{
  "crop_scale_min": 0.2,
  "horizontal_flip": true,
  "color_jitter": 0.6,
  "norm": "batchnorm",
  "hidden_act": "relu",
  "stem": "single",
  "projector_out": 256,
  "init": "torch_default",
  "optimizer": "soap",
  "gradient_centralization": true,
  "lr_schedule": "wsd",
  "final_lr_fraction": 0.05,
  "warmup_steps": 660,
  "weight_decay": 0.1
}
Rows from block 3 of a small self-supervised image encoder, named by matrix and row number. Each number is 128 + 32 x the weight over its row's rms, rounded and kept within 0 to 255. All counts start at 0. Numbers have three digits each.
After each channel's rows are labels from the 100 images, of 14848, where the channel reaches its highest value: "strongest on" is what is common among them; "patch colour" is the nearest of a few named colours to the mean colour under the peak. Only what is clearly more common there than usual is listed. The data: short English words printed on busy colour backdrops.
# conv: 3x3 conv (model.blocks.3.conv.weight, 112x64x3x3, each kernel summed), inputs 0-63

conv.78:143136181104084143129096147067115157138120166112247130123189119138139115122159166107130142188121135139155142125131139153120116096125237111163108130135133098145108156145133132094173160167160121
strongest on: white ink
patch colour: black

conv.28:104035104127141107173136158119186067116114128123154120118106114127132118121174202133131102129111131112145120148209108209121126116237157106112168145101127128117145114125121146125132119134106085
strongest on: black ink; teal ink
patch colour: grey

conv.101:200131091118116124149122168114214073091086117105082160138163109120143112111170195124151142074162120115121117129184114125114118141202117149091120165075155110095085110162137170117126098100147133
strongest on: black ink
patch colour: grey

conv.84:118148076131114104105147065113073251125099107132140141097129122133081132164152135126120104119161097154115127097183145137128124127080124127151022118072158144190120136137136149141127120140130127
strongest on: bold; white ink
patch colour: grey

conv.40:154123153131094167148116135141129104137106170123059163133212100123139116104135121131166132035114134164077144108132137117123131139188251169147152110156136123090158129124101119117141093119109139
strongest on: bold; white ink
patch colour: grey

conv.31:119169139133174143100074171091113154119153178088122071148154086124130105159151161150153188110168123175167124128111082147055145097164191106137106160105100140117147127135206134089118129170152147
strongest on: bold; black ink
patch colour: grey

conv.7:110115163114141122138131127081117131137161100140198106128210142137136125113122152096137106170112172050112159122169137128141122157217252120124138117151158116119102089137119129140148137162139121
strongest on: white ink
patch colour: black

conv.60:103175166104118134165123169118148192137126137108129110146202094101136123174150151164108114116124155135125123119122157120119103149201255144130064133139165110121134119127114128131130135146129124
strongest on: white ink; yellow ink
patch colour: brown

conv.110:119050155129114111148125118150166145140106151123161139080158083126087145139173183139102108121140142172091146119149141118126128113173225201093116159119127122142096114170112173114143223138137142
strongest on: green ink; black ink
patch colour: grey

conv.23:167147174150104047167116142128139092160085168126121146089142129150079134103183157113145096136127128150083110092142131149109143120129180100031108145211123141089153138146113190143097098122141133
strongest on: black ink
patch colour: grey

conv.39:152158172119141128163125160112155110107065188125125068126179163121117107147114134149139150134152126156154126128166084122095142116172242142068095133184134152131118097159141113130106197109169110
strongest on: white ink
patch colour: black

conv.9:102000155148101153117137138146128100190119194115102183122151083151112103102133131142107092080124155143076155113117140167149148122101132103148146108123127132101172129119093140129111109062125150
strongest on: green ink; black ink
patch colour: grey

conv.12:148144218149075150078135155125098081162141238126175152107131115124109086092165153122140065169109142141089159078116142125122139116091167085179112134121142153113156124134100150129130145159115130
strongest on: black ink
patch colour: grey

conv.29:125172224116099090169140190118093156084165096140122161145109139132132112122149098139162132106127194107087149113166134152122110169124223108118109161199168125142132110129083123132093117098132151
strongest on: bold; white ink
patch colour: black

conv.59:139120129110134111211085109107130125111082134132199108137188131137115133128125199163110141184113128104139114136161160123127108127192247154142143144088164114108125155155097106116142121173162113
strongest on: black ink; white ink
patch colour: grey

conv.52:131147141106114139215119085132128128105167078148160104103208110119117155133157171126139145142117131105105154129114134143138109152217237128150164161177168112120099122174089138134124110161115144
strongest on: bold; black ink
patch colour: white

conv.109:124138096133124143107128131101132152172150175157109183139160127152138044156148117041158160094143124175146099117106146112094117152161167139135105104167196140170047104130149100142056140135125127
strongest on: italic; white ink
patch colour: grey

conv.53:199125119128126111076119105121255100117092168131103115128178187150096109143113082137140134102142141153117120131154129114136135144025089106146146137079174124105166111142136111128098139104137115
strongest on: black ink
patch colour: grey

conv.106:164142161114131138153122163136111154151140134119137144148177128069135129166132142128000156104146162170115143129092132033135122124150215184112107119144125117125127133140123148125129151116131170
strongest on: yellow ink
patch colour: brown

conv.45:122149166115116134189102157110163155180152114133205143129206145155110120155117133132142094139148146134101145103160129139113097129200255113145135140173153094132148110127105148120133117124105122
strongest on: bold; white ink
patch colour: black

conv.85:113170072142118093183188096158189182165053146130080145114165116112116149134124128136121076120126123127063037125161126139136147147106132181091090108136166163156147135116121099129162122129096133
strongest on: bold; white ink
patch colour: grey

conv.93:122135080095114146086142099119129123147073214120191135127130120118121114112124140143142181183142072220175088144120103127115152152112132103117107136097166115147172048133152102153122150185118137
strongest on: black ink; white ink
patch colour: grey

conv.72:126151186115146110207136140119156169129133161116186135114214134141108129144116156139131099148127206098106139151166117131117110141201249138134143122121155100162143129137122130108119128161156148
strongest on: black ink
patch colour: white

conv.19:110130151074080082118210091116147143198158178132199133131156125141130122173131134091114128191086119143136126181135139139095195106098168114150112122106147065122138121132136101115123158162189125
strongest on: italic; bold; black ink; white ink
patch colour: grey

conv.96:059152198141121150200133149134104123142156128108076138107170089100132134130157138100150130094110215124135127124071129099127119132170239089143107130186111119101117131152132142126126103092130152
strongest on: red ink; black ink
patch colour: pink

conv.61:153111171133095108092112168121165097100133111129060153127157117134126106129115176140134144082127174160157154124093132122138121135188202043104149117132148114201118116103128131145131057044129120
strongest on: white ink
patch colour: black

conv.8:103255101138120103182153092142157122114109167135122105094139107067109137117146143131111137141130113124125137123134139041135148141147126057113127127130121159122104134153120100125137113124136086
strongest on: red ink; bold
patch colour: pink

conv.58:117120104127106155126136240136129072176063059109126112153126149135153132117192177128123105100091110118103071146111117114133119096149096125150184162083093156091140128135097192115153103117117123
strongest on: black ink
patch colour: pink

conv.49:117129168141143064230105140140175147113179122113097119131184120153135113164118166090106112120066155086101155143092134121209095140168209160123120134088129117165096156132113123129141140112133127
strongest on: white ink
patch colour: grey